config.yaml
encoder_arch: "vit"
model: "image captioner"
dataset: "rendered roads seen from a driver's seat, with toy cars, trees and houses"
train_examples: 36250
image_size: 64
crop_scale_min: 1
horizontal_flip: false
translate: 0.12
rotation_deg: 5
color_jitter: 0.2
tokenizer: "word"
vocab_size: 35
encoder_norm: "layernorm"
encoder_norm_position: "res_post"
encoder_activation: "gelu_tanh"
encoder_mlp_ratio: 6
encoder_head_dim: 32
encoder_fused_qkv: false
encoder_bias: "qkv"
encoder_qk_norm: false
encoder_parallel_block: false
encoder_inner_norm: false
encoder_patch_size: [4, 4]
encoder_conv_stem: false
encoder_layers: 14
encoder_width: 160
encoder_positions: "learned"
fusion: "cross_attention"
decoder_width: 128
decoder_layers: 8
decoder_norm: "layernorm"
decoder_norm_position: "pre"
decoder_activation: "silu"
decoder_mlp_ratio: 4
decoder_head_dim: 48
decoder_fused_qkv: true
decoder_bias: "none"
decoder_qk_norm: true
decoder_layer_scale_init: 0.1
decoder_parallel_block: false
decoder_inner_norm: false
decoder_positions: "rope"
decoder_cross_attention_every: 1
decoder_tie_embeddings: true
init: "orthogonal"
residual_init: "none"
optimizer: "muon"
muon_scale: "match_rms_adamw"
learning_rate: 0.0025
momentum: 0.95
nesterov: true
orthogonalizer: "newton_schulz_5"
adamw_lr_other_params: 0.00092
max_steps: 5000
batch_size: 64
epochs: 8.8
lr_schedule: "linear"
final_lr_fraction: 0
warmup_steps: 500
weight_decay: 0.4
adamw_weight_decay_other_params: 0
Rows from block 7 of the image encoder, named by matrix and row number. Rows with one number belong to one attention dimension. Each number is 128 + 24 x the weight over the matrix's rms, rounded and kept within 0 to 255. All counts start at 0. Numbers have three digits each.
# v: attention value (encoder.blocks.7.attn.v.weight, 160x160), inputs 80-159
# proj: attention output (encoder.blocks.7.attn.proj.weight, 160x160, transposed), outputs 80-159
v.49:121113116119125168170149138106145154179087135108167160106166124100114087109219105161107115104147072151104121125134118120118165133033090066080128131114102101160129098156154157123138101150151152089131124166103107117108130139170142133153113107
proj.49:122076175114167104130132196122121182099127137121083060167114104099150160169119103149155130093111136131100135052095198195187112094197152109148156127097098139156048152125122129175128113098155069122098129084149127107182156176091154128089037090
v.50:102166108145104112143135135152118141159115118159169169142132174147131136139125145175097140106090126139137099154173136161094092140129145095153086106162159129118161118155118142142127146159120125119147102147103144088106150116175140082099109156
proj.50:157095086139120115119124092135136153098113145128121099110151133131128158080145103129147151137113153122109105112103134131138117133148112125139140128111133080142121129153121113139082122125185102097139108109151159141133131146111159115115086095
v.51:096134117113093170111157126111093062097155122131168140152114132188144179151105126097105156174136147164115146171140146071171147112158130148099104202167187097141170111114149127158141196173115124156164153131105127108124110140106075124093076160
proj.51:158095101121119134077129094105096126103122182151149147140150117114131149116085194150088109045118134135139111156131167135113097147118139112192099136107141161064174145062160125110095132120146126124125111138170155118101146155150097147162135107
v.52:120098128148155122137127138157100103128137132117164111146159111136095142121145150129138087121136101119149109109091112110092144181103134139102153134145130156116095114125135148162111125117127129075124110134125177167120137142107125129124150101
proj.52:112128149151137154106183133115185128180135114115132121129107108116149163129131103161119111136135121131138131137136160153139096109126151123139114134092113165133103152094126122107140124110088113200138151160100126080113164111132144113143153122
v.53:131141125118110101122117137090088121135155144107154118104120139149134149122186110141100204118175113146108106092091132111160132149137100131138129142122119135102081166117142147124154143125144147099086134093113124166136125133181097135135107106
proj.53:151120149121173105114176140140146136120139123119074094150125131099086119151085126125105066107078145138119154106155133148171125165134085127101109136150132162128119088151114126141168141127139144103116120146092121099128151143120133133144122133
v.54:159174140114153124159102097117117090096111100144099092143158148144169103145131156142097123109133135140125070136138147118109182109094087146107083134138063178099117146150094148138139106131100134109126125128130129101157132153146103149093137077
proj.54:110071170132140160134137122152113161147138164105157128138111159107136193153151105160144103097046141133091160149156093122116092138117125162126127153142170145183120108151129111127136157137130101162135158116102136121130111168112123116145124168
v.55:154127096117102152142160141097093141117141130149102088096073178124120150150129137159138166137097098115125141158152137075130128117155110165151092122150136095157157135102127121120146101106151126114115141154161114194103141132120112090129111147
proj.55:144103157142143080121114123148147145124146093123126142137140132132140141150120120144062123153129138137115082119124124109134106103128118141151171138131137149084130136138117136102125189102120139114150119123123113092119120149143109160144141122
v.56:121117132111146147141105133154140159147077143139123111150162134156111118169089161122122144121096150111120174133160111079142154085177110131130116144117077144168184111079106129144162148121113144186132157139161133095160139149110086183121165071
proj.56:070136142151114162122126138100100141172124138120131193116098146138116174132161129148149121142151141118141101137099120157076107144102096158152114109128099118100084171097145117085079135137098113175144114127153133171127076095134105115148125179
v.57:100120127117151127115128163149080108121150188124135148120138129123123110090186125099121106132112155150097122104138118175123122086096144131147100118091142115114093121116115122127207137157101106155145077119114127110081098142153129142089090124
proj.57:122147125131084146113186117128145157166131120132128131127132117079128159118142120131097140101150124130084144153110116158138126138151115086134100165166115093117135156166150141140133140128198128111109172105123122089130148113091122071160119132
v.58:140126126143140103143129138150089119094116118109154132122176138151117156120087151108158140157102135137088119162087179146127118163170118119126128102122075153140145115180141093095150179131145113147112120116110132091136162130106150134118125167
proj.58:115091118140110158121132120111162112179150132169144058100094160127148119100122136176135113158122101112167122114155077166132137088132117122138113115128135150146104124119172122173114061153139127141137128141097133210090133111128166103164145108
v.59:118102107103122151120203150173146180097166116166151130107129150109080117171091166115153131094131132103131109135169047112116137127124169079099063141078106104139112110116050086120127111135139109103133179121091106113108172092148165158134189132
proj.59:153122124129143158155108172145110141173137135120093113112120140140131148188137094143145143136184179120161127133113100107108174148125148173158179095127175119081097147113155151129097106118078203162159145126106127133132095101074091142133083120
v.60:167134139140163108094155075129148181126182118163105108112069116074090126150090180123183098078130088150121141142145092169131157173185133157120088113091185102148126150072122120187137118116107104152171135113125144149132142171106132117147134113
proj.60:164162121142114153167125115132171090152142125125131134115095121101098183107147072097108128140140123134140115131111111098088131085060139137148148162135128118108145164169131128097067153176123188111097145155120089074126168109168097130095108123
v.61:089109118111090087138141088112096142191117136120121101175132099150119126164166145131094167129148123134093139143112085102149124128124142140120132140137140136152122157098146135130144108126113095108118108147160133081133142137154117129119127110
proj.61:154106128128153116125164131106122142114120116139100106114163127124181155116098118105107098116142085120137094096093161171157133148143149095133104155116086148114135132193161128131134112111130117152131112131059117128168119145147113113173108166
v.62:166130100153118123127171113138105138147165127161110119162163160118110149120169122128080132105168101127155155114152078086145124159133125124096120111138176050152155125083180160157119183150187085111146165122151139097131079083138193160127103120
proj.62:130113149116176088109153117165149138080097085115133129103087129148117144097084135119127095106120113147125092120086158140154132130104152137144128177101144162047115162098118131142154159128128120163123128143116090081153165119110082117118158118
v.63:156085130157124139126131134123130151147111124128119134156096117109174080128108110148121129185120128105113110122134144183105086125091138147154150155132129182137127091136153123154146124115084143130097122105146141091131143147111121181054111111
proj.63:106112099098147124115123087155100110144112122143123123154123141177130118067136142157144120099109103127125071107097095156161129172123064123118194127166095084165111115119158138119085126144167123148093107167116123131107144107132149063158144194
v.64:161174133102094132118158148116172155122129090103173117143146131157148122142127152106104169174120118117130098128151098166083153127118092137146101099132140118097124171114146139186135145110088150118113119143149126095157124089136152118096128119
proj.64:130117127116145133149122113143112131125134152136129096110088139128120125105153107071165093131094149129120121080142099155158141147139160125108168134137105128135136092105122087108124082117118143123112104113123150150127123137137155144147135129
v.65:098127128090122079107112148119109116122132127145117147126120110091122130121127110138148132142126118196140138133123134112104116141127138146089152142173103102164166110123155139104093140106132095155104116136143110106110112125116131138133155159
proj.65:140172108133124117168150131148153124123141115125129136153134150111139126139152137139153138106096156107138160135121129127158158129137113107134099128146134130163085136153111124185122133133105141118131147121132083174139110137138116134123123091
v.66:104076138146161148124086102092109124092157134113105102102150149119098140124097136138132117083136067136097127115137170142163131104153130123130135140107165145102129088127117106110145103123143102135088111110129094136137118127134127130151070168
proj.66:103128118116089106120123156144080127150125133145116154132152089128142114138117139123103102116155164136157134156147165111092130121118118107136101122130110147108167136139128157097129136133127150121121115133139133115158122120118111125120134141
v.67:110111167172116124109108112133126155102119093124164131139114185162150115183137129138155114099196147121114122168134142117105180141119119102124134126094128160095108092114100132130131116110138129133097142135104128131118143122114132125148096122
proj.67:124113110108168145097094136086129147137117124108108120137157113116109128144144117130152150157119115143119152107115121100124093116137114108134122151147132090128170144111140110098140115131102128103128136119126128124154105115154146121097133159
v.68:162129062074139085087185150112163078122118132095096160129131151149134153150128115139150105104154128110123145121147112069110101091143146145123140158154128101143142123128101145133119135133147091144078128167112130090102101131222114111080129103
proj.68:138111124137105113158120092123114135097156115143123135143110134139135167096115177136092107124087143123128104146110151113161153146131137102148117148088139121078142125137111112133166107141133091104110127111130094128114109120144152134156128129
v.69:116175160132097102149162127156148159109136109163131153105167145120133113147115118123099117163129103136094148120134128117140135152128146123160143138129142131114093139135145145148118157101148132139116143133138158122113130094162144082151133114
proj.69:158095134133156127145122130133112140141110121124157118139111110137108126148130137109149122114120145135132111107114090155118135126155154121120137145139137121111136135075114116135134111120100135132158127147130132142128128144105110125132119124
v.70:132141151208098121147107127148116125116116171152154104096115120133123126120159142135103114153160123154141142099115166162159134137112102057143111111119151151054134116136113132123165139119121159149126135090141147129154154115066150101139113127
proj.70:127118130145175134116131148135116126137119134103136173079166120144096111151118107107134114116162147125131119154151152090041126141136080104137161140130170139147142132128113154094100118107131138099167100121136165148157134136107104151115124148
v.71:147161076099119131133155141144178088116113147107117113160083149116139120134128137121090116120120154159094124148137122117143131111139125147123105110166131058153142105125110137108140161122129086110127101091139167099135144135168112120128126085
proj.71:142120136136111128148162139137119124086113135130129135094155120148134173098140115118118122113131095114158128130125168134137132142125138128181143143119128157102096123131108140147096124154124079142116145135137109127102131122122128147135143113
v.72:127153116113132088126151140159124135164174113125157130121153106156131145110165118118094152137122127122145134127130140085134150158147111166098138109116084152119137115114116141147100144153118134111123129137163093091138121107143078134099101126
proj.72:108135113112133168130105119099168137098143169107095117105101126123137078150135148134148153140128117124138141106103124150140115122115137118113113143173122113143109133149137100164139129160144113128137124175127153131109121145106155156143128116
v.73:120158148135101146099136151136122140089143153121135098136130153144116137123147165129083115158141151122166121136123103140122100152171115162113150132146113085160152091123151132135143131155141102127154073104109098132146110115144112128102138111
proj.73:109116123121119122144098159183129112126143126159096122141145124142129158135138137123162127113100107109125138111127112128155147125121103116147113149123116132146134104133138090137130120153116141100109151145139132143141130121166118134139142140
v.74:106105125170127125134140096138118131086114098158108154114119144113116168131150112115102126143079122141114136139162148136130147130174126106103158126137141136118092144123121143126126135130103099116127147099119148128127125103117138146136117109
proj.74:136134124129117120116162141116122137111134114134147123119131103141124118155129110106164128128140144156111140130102117118131134115112170141155106133137119150102123115127125134120137131129149118120123109127119113122108091115121122127136152145
v.75:118140143157117157162120129146136166109139124129127056117132155128123130123103162128156148118158125113130110141113122138122155140081142154139127129126100157096108123118129098075126123147126158196131141125122142148135104137099132135123130169
proj.75:141121121116135139098099139105132121124117118076111115142124091141117109144166104147149139147098116147144131114153121118142092109144114148106144135140132128160147112141124138129136135123107112120136090117084136088151156121156133121104166112
v.76:136115117115170147119157102125149107141089109166105130136108101169146147135122153112116115089122133118121121100136112159170140145097127110194126120173119092152115151142115110129120160114156111128117158114185129084137170142168085161164138150
proj.76:150135142124096133136146114101118154112123119117154089120145156138126116114138121134142103156098121145136129114088148151132140122114176137139124101110120144093126129117135124113134127157145095148146080141105122129107123110095170111101130100
v.77:116122120110145165120153129133161110143156115104120134177096156122142140114124115114099102113087102122043148115146143136157114135152122147165120109112135117129153144121079126143138145106163107128095106098157081079137116075144084129110119130
proj.77:121134131123128121168159126120112142105117129144141140126158132167149120129175124121133126120100141146162125158126151112105142094136157105127120132108135131073148104133140140111117125143124123103108147128142142138126103158119171110149136104
v.78:117129150141155145135105160105104099137127118147164143116135102148123158123160105141097104139128140128106133146128132136098140146151137096112136115123131119122144151141126128143152129140134098101129155121169144103124174138102130135143124144
proj.78:094131135124101110129163112132124115114123134123127130104137139119099113153110149122125133150158083137118151111106155118125148147113112131130150143122131151132115108141134132131130132128139136119154128146135133136116124097108118130115111126
v.79:089130156088162165091148142123101160166179113132179113136166159136117112134084133088126130149122119194164125143101100140126137160098115112093131165139086095158172133141104083128080144155140110158148158129135162123087114122156153148143158182
proj.79:129132120146153110153110104119160066116136132104113108145086153110135093136111136178146155139119131100156127098142157156154111130118133126104164117164136080160086161136131123164108152120087113128128113167108092154145142154114107141093092135
v.80:135140110086129120120150137092129128117123092075128101152112136165149125161119140091162152111133139115164103176105101125161149128121130165147120138132133123136115133129132124105095156133120135161139125145156129117161125138163115115102126148
proj.80:128130130118100162103102132126144132132147134136121105122133110116135125100170139136129128160120117113136117104131128148133119146116150133137127131161093136138138129130141119140116109131130097122091104127132124118120127110142143120140131109
v.81:117135113098097133088150149119104143079163113109089141150126153131118150137108139100100122115153118079144132103147127155118087124144131130120117138146086077132139125120155135150122124142106113151123104110190112126108128091139114138115128111
proj.81:116141109132092127132105138174110108135124087125127129137131126126135134140165122127141089134110125151140127143116132107162140122126135129156147135124114139103150134137095095141127132120109125098084123117138131149119123120120118102143165097
v.82:063171127102150112147082158110075115143156127137119138113138146104133156133143125110172140160172090117155122155069148150116118105161155176085115127139170163126139128099131123082094119111157136108104142153075118128088088142119150147096165164
proj.82:129165069089121113105136164134137130150110111095121126168113142111164111126136131158131090097091127074121130096144138097123148120121107104100116115109090129169102176200171146177127161138115131139136111120101122113156112150127102133123125135
v.83:115134144136139113116156141098136167144162101131143163111141104096127152088108130107106130170122100109109126124097132191130128145144121109091154136105151143114133112119130140121174106115131141090101146099130126134113107103126120086128130141
proj.83:101138151106145116136153124170107116148096112139147147146120149139100096140137124114141080123105151131123108104172106125143162148154117125106131104096125136139100126138157132099131113094127172123122124135132156144143107124129101127130120126
v.84:117110154138154113148136106136143127116083135141127137147137142128146142134163131125095097163145134125128146138109108120158148123115131126148133129146201080124137129126131132144142119095127120139140120089125151116153158100144160116098108107
proj.84:141126105132120147118116155166136138146110114126132128108170130144111116112136131131119122117144101126147112124158160131102106130111142103152137123132131157079109157173133123109124093141167104108115136151140132128143088123110100152133130139
v.85:127133075151139155159126156116122061138108167131133173139103145158116158140133105126151098144091090174150123149179118137163093110147121135108117183106202121130134130103152122109101109140152086121101095149137107134126084146132114091072120118
proj.85:112118119132079110104159133135092116092129127152110130087114073086158147131141146124098150097149115067111136150090150110115159125136110129138142173110087136101142106151129120144132151134163124121142103123157125110122126111101132177158104210
v.86:138078125174139142114132155173126102112143118099106111100084137128122138142115155140177127074131123125199132133119107134131127108119129166129153125165100157141112120117127093102157127174127106163142128125126216163166138152124117162147128123
proj.86:141124135119118142102100136105106106132121134144115143143128115143132131134114130141115111155143131127137106141126130134114120152147136179160108160114140111127169110121125171127113108141111126117084134123139134090118169118144102080127149109
v.87:167127092099158086093134093102157090140110113105107074150083148125109135137113117131128114084104173082092097154150121128160140091064158110110119140114140125149165123129135157124122101134128112146097114135080135121131121136187102144097147080
proj.87:152131132140147130126137101125127118096101152155110142134148116132126140079118136130114110141140102144165106157120164134128101121142140131165136132138113127095116138139126139115122114164131061104093140134137092121148148105142158129153133130
v.88:151161106097138088091114129077108108156153141081111108142129129120138133123122161084137135140149152117156133175110124110131113141144120148097086098130080118147114163171146136101150148148100150098141122126125090110138112146140123108108161141
proj.88:119148137137105146109135114139169114120151152101125099128125149115127113085119125145118114152124106111127106103137100133141115135090118139128132123123111109163095098148139109150111124133107104138096125138134141148114153112132133138137114107
v.89:149128107069119126131152117119171134110120118098080124180147103104142121144111149120131132135145169087090112142120124111148102109146148148143114104132107117162097113131104118129129126145126117119096134138119130087141110118181151120126108099
proj.89:144102104130107145096152125160094128092118109148141137129143128193102154104162103113106116113144122133142116143159101143163124127134144148163138128143141148085136129142109121134153098144116070146098160113113116095087110117155121128156168108
v.90:123100138125140137111114111138120135136103105136106117113146122130136116148132092135165118123149126113127124137146141106111156130135150130133137107142138135123098142136145111118125112134145125149127100145100153141117103179105135150130133157
proj.90:158148093096144132118150133087146148113152141130138110150123134144126121137150132110148121118121135120116128131107113153135116104138146133133124130138123128144126120130132143130124129146130097121115123131130078117142105110152138129105133123
v.91:112163150134119121140093148138141128131141126109119129161103138098135087095112160102170111140158150103116132118090152121159159120149153095087076156109168150107149104134160132152131095119109165137150112140121131152116085126108143084137112152
proj.91:117133125114143135122166147123117104141107127086136134115129129119115155152128120154138097105163134101145137121157116140117110118110101141110142145119092127204104135124134158120139142109143123133121157104103116117138138129143116150137145118
v.92:152098110117145146104128149154119112135104140113100128123121142106153149122148149120125112103120139132127104103151118115118077106153119115141104088151131058142142108149087121173153121125133110129119108083102137144136116130133134144124124105
proj.92:137140112137112099136119126160123131098117125117116116114130152144146125112140130117109095129114101135168138137127177129142110129107131130159163156142130131098133116156119108115099140145139078128113119130135149170115143134104095120131151129
v.93:144147101086114117098153170165127123092140121097102124132158133118132148144132125116156127149128146128168099145160132130078152143092121210079110138124091124134117157136172121126152091149106150111117088136102141186127131123078152187089158136
proj.93:132151112123121119146079148167146108142142129110115138138080129116123124107127108109112129111107105099128122113140107131193103142151139151117166106164117122138098133126136123152103143148112105093086122129135118123140148118155154123125140106
v.94:110127149146101176148139156149130144125137100144120137123125107122123151114122137155106103182121132145145120096120129107128117167116131069125147123131127160105130130145076143138132139110144141132105172143115145156114105096082111094139141147
proj.94:121145133128170094130136130133114126132107101128138147143128138136128091148165120106148105112095125113127137115140130113109125105147113152100158136139147102145141115135157122097119132092126136122155101097101148147145130163126133133133125130
v.95:149133081114136125163155103099113146122113125152177160129124088124144141117123110120124109113114111126095151074142103125113101105088093136136150156111152097098126108093124150165096154105134135158091146123146086108139135090151098153111133128
proj.95:104115146125129128137111120124160156120125106129098117116120107116148119138160132125132152134093134160128149139107160106121139150149155093126118112114109152121152165144113120099158131121152112125145144118123152146138094128104159117127117129
v.96:158111165139117160106126134102150101129093095150127144143114121154066112124150153115104113145118117144112111110081094106137154180137130150169164125067131118127149126129104170148141093144177135108183114134120128128125108088146081107103128117
proj.96:149100110102075153113135122178081151137096131137152115088123145100106143092124114125141104103136159139128119125119130115185133109087144145141093145136097159140114133127152153161146122143147107092114175159149114120175160125103157109109156105
v.97:080131102106118110147133152157116136112150130116105133146129168136112132129121079122122160141143156109122112116177112157126111128130141139142139104137136137139125146141086126149157134154149137125134154090103141074096123144096119063133127149
proj.97:121139101165108168107131136120146122182091120151128107087122076167149118192119118106127108118126133144115103138117137145134095056126137104125124156168137102139169124118152101135122151110096134134122135164136132151134120126103137133145121140
v.98:159126131159090097124111123121104087159104128129170129076112118121148163114078137156119111181116131142144092166084141106119116073135135137114115128143125164133108098107174105144145113138136134148111087109092095148149090133119120134102090154
proj.98:069151134109167126146144137183125132141145101106095125156128139124122135103112136108137141082150074105153125127121130163185114132114125134131121089094112117128121153106092136123117146139154136143158118122132136102148140181162098131116098127
v.99:092110098116143143116120106112101123113117141158100153112125109134140147115134098112107132106129131137128146129125128075128149142154123163088098179170118077144103094149116133111151150141134140103128102111112134101149134170087178135115176137
proj.99:128132124132113124101118130131125122112112105119146113101113126144163088154138108180123165161129136153132089114078116152085147146102139110153126156139105161149132166123151150089119160146123140140173126114109127159111113125149158152158075131
v.100:110130146145178156139124143135147125102104152091134104080131137171133111125120155102133121161110096078153155105087122129145102148125122173157140132097097111137132152135141152111130144130147116132124104118140106111121140160114125105122131152
proj.100:124079140141128085153061094143118123151108147151113124152153123115142094179118102138123130139150182106124105129108126198105103137131162144118078137134126142151170109069146135142129099117137078122156094115121120159078083177160114110095108142
v.101:138158147141106137147146144142143141131137125105167139126088145116139074162139118133151109125147091131103142100161085149141106113069125123129110104132151133136139104135143093125142121137175131119149136113148130107115114108109096089137137136
proj.101:105128127134130144129125132141172094130138122142133114092150126104109171143100134098161125115137141124114136103134149172130154105161129122144150164121098108189091108132135132147133119129108094133122118131119119113160137176160147151120133084
v.102:152109144138102123126154135149167106144130153155078126158121166158069075146110145120125113119198136100125122147094171107139159119118136136112088126113116084146134157135139174109102092079049123115112143147134125102145104110095135153123121119
proj.102:114144144088129170152086117119134117115104119045154093182142123106083112131127162135134115110099124183121126077180180125089118104128098133146094091141126155141089139120143105112112159133159100161156153155201131131098103124150115130151127101
v.103:153136161149153129155084124092137125128130098133152149148136109101141139110161138174097132105142157122124068149152143148101114155110110112128100136122124098138114081105130107140124130069140124071171116122115123157119151125160109115132096157
proj.103:141133123123119117126156135158129175127092119164140160140145147133081119109162171108079150099132105130095151125126119117109128119159139122112132117138107087134091143148100121124155102114147167132099154156083138146097118099111144113144160108
v.104:139106136114161134136141134111114151137106115098157155137134101110139154118174091119143145121091139141099123171149106149111081157123166138174118140130160118152125120114102109136136163127175153108141098143131143154136139142138074149129121113
proj.104:105152099137120117137111120165114170127154131190109175098127131134122116139139124157107094116124108108123080144103138149094090110157100117129156142146135088125119119179115159116131133130119142118087138141106152127144115133106152097102118148
v.105:116104153102120146136142143135116096134161138077148127114132140072107143109125131120111110139111159111126132157098160100075145108104151151164161123111142134104105112150155123133116177132118146153127108130132126113132166156144129142122138144
proj.105:125165108103156095083109133153129102144130098121152153139133114186116129163056100116167095118146117155110098129182115157170170094138186123143091103101152079137130123164079154134138107089154106097118124137091117124133122119090140141116097146
v.106:117122131129137117160093096125135105099135121107110145127120157174097094127114130115137112129153149079152139107095142143107115111112073129123135137093115097183145144172093121142120113116167099125127108166189090122134145141139137144102140151
proj.106:171108154140116113111145142122138168122106179097127130120176082118151135118123120108148165140120140141104114117153156142121109157138141137103093146135145136114127101093139127146166104103101108128123120133094104134100034144085122115188117124
v.107:129128144132128101188079124151145150139117164102104132095113106094172095135136114167139114115086103115142143125165149125104117108096108121097113143130147118124132139142110158130133065151151150114146152143093133144153141123080141161148112155
proj.107:126096123133123097170159182133141123113116112138078140120136174094150138146164119129147098170137155118157141115153130158150131115185087164128111128134104119109111103175142137109109143106164100156117119106149136127117128105116086141114116095
v.108:130107149125166109144128122122120109099096101169157140123139117154142120114134098129099101136083144141123110101103096115143109182163124145100139106115098137138128130098136187145141145127150158152125132109184105111153109131123126134142131173
proj.108:098125131121114097107124192146076158148119090120139102115093174115107111182142117152132170111175140133124142126080155179165148177116119151096139097117135180141137150124154148182113089171120126094167153127123147138122138154123117150106136094
v.109:088125132131173163151108138125095094162089133130078071095127134169123097138113141105122102153162146136114174132103139098136151149152119128100139119129115172129156156157124157116098136153123129113155107116132121128137128098199122142189141157
proj.109:159128131128085125115104100134180115096114134105181144206109170103159136139130099133110154107115130142125114167109126115115143180106142145093163139169145158147103147063149152161139081163139122137101164144088151124165118152091130150124104119
v.110:151142114089097099108161139107125156149084107159128128156138176105120155163121140106107096105139134152100159134167132142098088128119107106094136166161134115137152108158143139072074115137131179142162136151111127143121112127124171145152136148
proj.110:099181168151093120128124173123116121107176095129096160135117107112131106115159159133082157158124118100144145119149191050181160115145112173133136125112141142120153126139145160097169124127122083132110110107175153114144123153179079117145125115
v.111:172097084137147095083105140134148133154086132094110163136132148104130151142123114136137145135063129090090147163152115124139120130142135110181137154155146114126121118179093150111121130183108153137145164125138123136118169146112123091087086149
proj.111:083111140137103142138144128167126111137151145171123141059105145152135131111132131173102156118136118103109141129104122091132122096154114129158140132126128129126146093098107143136104189094131085123138092120160130086064117117098119150164120119
v.112:095153131153103161186114148139116085165129136117122097106130126124089100127069121103139117103156146112123109089104108116118119107107114137088126120113152123100100174113161147047086193141065092129122099134102130124142162125114141135148118145
proj.112:172144124088092112097104110146129115109098128133173143154122104147175119152096139122074116107101139181144142155166102159132168089061147133122115109174140146179113125091089169083133132143117158118144098110129187128157130134147120116144095150
v.113:126125096117136138130114141151133124118134134121103141094125140119097162115130134115140124133098129116161132131113140117138128093135080133125140137149128117134117139151126184128154155101128096089144133116097153116134090135146174128139123133
proj.113:127133158134140149159154145116127107128104128106154121157113125137129104165175133142103139149116105143159137124103129114102133108112162179110094124146113112070123161106156130132085106141151125145104122137158132143114131110117112166109082108
v.114:086144156112118123128133092132121152161141141177166089108111145115091147165145098163152125068150112127152119088072090112111130127118158106091127105142130099101148089115135125111114076128156170138131107126131120136142122150122121175130128120
proj.114:107165132157135074125092149099126170102134163119079106148130144100160082147143144132129108120111122151153139153200153116155151101120107132143142116109140169150121148176135103100133170131161105150129147168094142137137135119171118121067141103
v.115:122094113149158142199120171132156134105156121160113116101132089123097132157108118129120116097112133070146110134117114093147123150136119097102156130135132129147080128139145147110150130114109135136118132102142151075135130123133182122147147130
proj.115:123125169102167131101139124113104123142102116131151117107142120139162131143128168168147117158104151147083134118137149127144123086116138140106108111139089152105117133114114142149165097135156139142131074131136138102105087102136131123144108125
v.116:085131125116138131078147109110124144133121130083158117102149154103133180101118124120100180152121110153097151149159139160142135135122139136130159109133116153170114135122097111126161138136154149132145167136119164124109148150128151144137099125
proj.116:152133156183143115117119122107140108111144100164109161123150120121149099125188160080113104156117120124119122120095096093117052108153137112172196151166195124151168138139131138152105168121149111121107128134109103120118129121131144165128151150
v.117:128102154166127174078108132135140130156109119118136158120145069139151127113128074096118129150085122131150113117129098152127130108131164125158143105124138061117136114112103115131109116149184157142106137151154180149092152149136113108076121160
proj.117:145136095152140133147140151156077147102121140179101168108125111156115113128144107146100115112126150115136097160095110117132106122109143144136147171147126105131152163132118121127088151128075095098146144068093128142091117116146144142146157085
v.118:095119096138154154127112123171172125140098175162082122105168132152108053094104142108100116117120161160153106102072146107157165116117142101088123123110136120087064122110151167139129151133146121119134125125106124110145114115167117152176149120
proj.118:152124128122098162147143129117117127131112141056159089140086102106087164150137148166148085148122141101132080110157150110157178138098182152140093102123140148155144108132104120126147157115145168154087145127126147108170120112105147161079099108
v.119:133117146136139149103134100124105131125125151083101126129114068138091097083139110119102104157147102138106125151120140107124115111129110116129140107132106152086101160124106116129118110137166140139096139142136090106134138128132130120141118146
proj.119:095107098125082124120117142140126130095138113126118115143151145097116158124126117108153091106146162114132088143159116129184139144107184155139123169146139140076173113104140112119151136122105152161140127109123147128141098122091082144170124118
v.120:166129125110121109133151150022115125110135118096161128141141163119177150114132122137109143169106139161141117170108134140152086080121154123115134148166138092152133129120130115122161086135195117115117168150130131134113161097168108187098104111
proj.120:153073125124110106147149146143177140154150129177066138154206133178106149062122153086084103139146120115134100112106124140161123109199098116147140111112141128099103113136130166137092141109136163146109139153139144098148101131129140104124122126
v.121:113136075120127104127119128147129145165104135136085141138134169123148134131142131156114142099126109126160134121128143141137172099171144086154143111107098082096144147153118119115135115109092081120122088131145123129085123133132192143115140090
proj.121:124116151176121126135130135118137105137125095077110152135116083144163114113086148126127137157088152172134104145140118103102127160076106158131120131112151095114131114123109121119104163150115125156157112102145144167123104108108127147159101128
v.122:185151135102129165139063150123123147159062116096125144128102131114175164111174123151098137103135172155088116103119112136143139127125143145126125128121108107137138083111157117183112162179173143135148103140149145147108158186119153140109078100
proj.122:063168103155142086155129082144084106115147117132148126115129126113071134097144105113134167141087072101130169102079158103120156168177134100112139165136141088135143097144128168110105109139110190126116112103115138134132140129141163149117077147
v.123:115146133156107079153125164136133149097120112125145095103139126084134109101138157156138097146120135103120093117147119110121120115111096152133088145154112101115119103122156144103109157141104118130142159081134150115112123146121111128137122152
proj.123:085098133100121161123130120141140119157104145114160170149110140155126124113123119173102127134156131141120157103132139108123126124117150138148119084132138119093118122120151128132132085075110154124113094110117137143118102092131149105101095121
v.124:126151149122132166150160138126131107138122161152064131104130123165139107100103160120152148109101113124146163090105166132158166130112164125086108148111096152124110159107187107103158161099065106150129134155094115133127072116115158132199124104
proj.124:123145115125102090160082086117154112126138054087126127167116126128148115143106103134157144112123141136180139108176124119092151130075170171145062093165140118168124160113116136093095121144120158129123123150121123139136127169172086176137111181
v.125:119092123136132108154106141108176141136145141148129103124181100152103100144125158110108149186117125105130128153116078128114118105128133172103110125160114131120157089125117145127104110146094131120140112135111131096159088093125105109083124149
proj.125:128118129098137156136135131131091107105104134143148125160137139139119087161166113186107138094168119121097123109109168128141141139160095089123141145169127094130118174107120104134113123118153072134159104126112141126144124161132108139164135114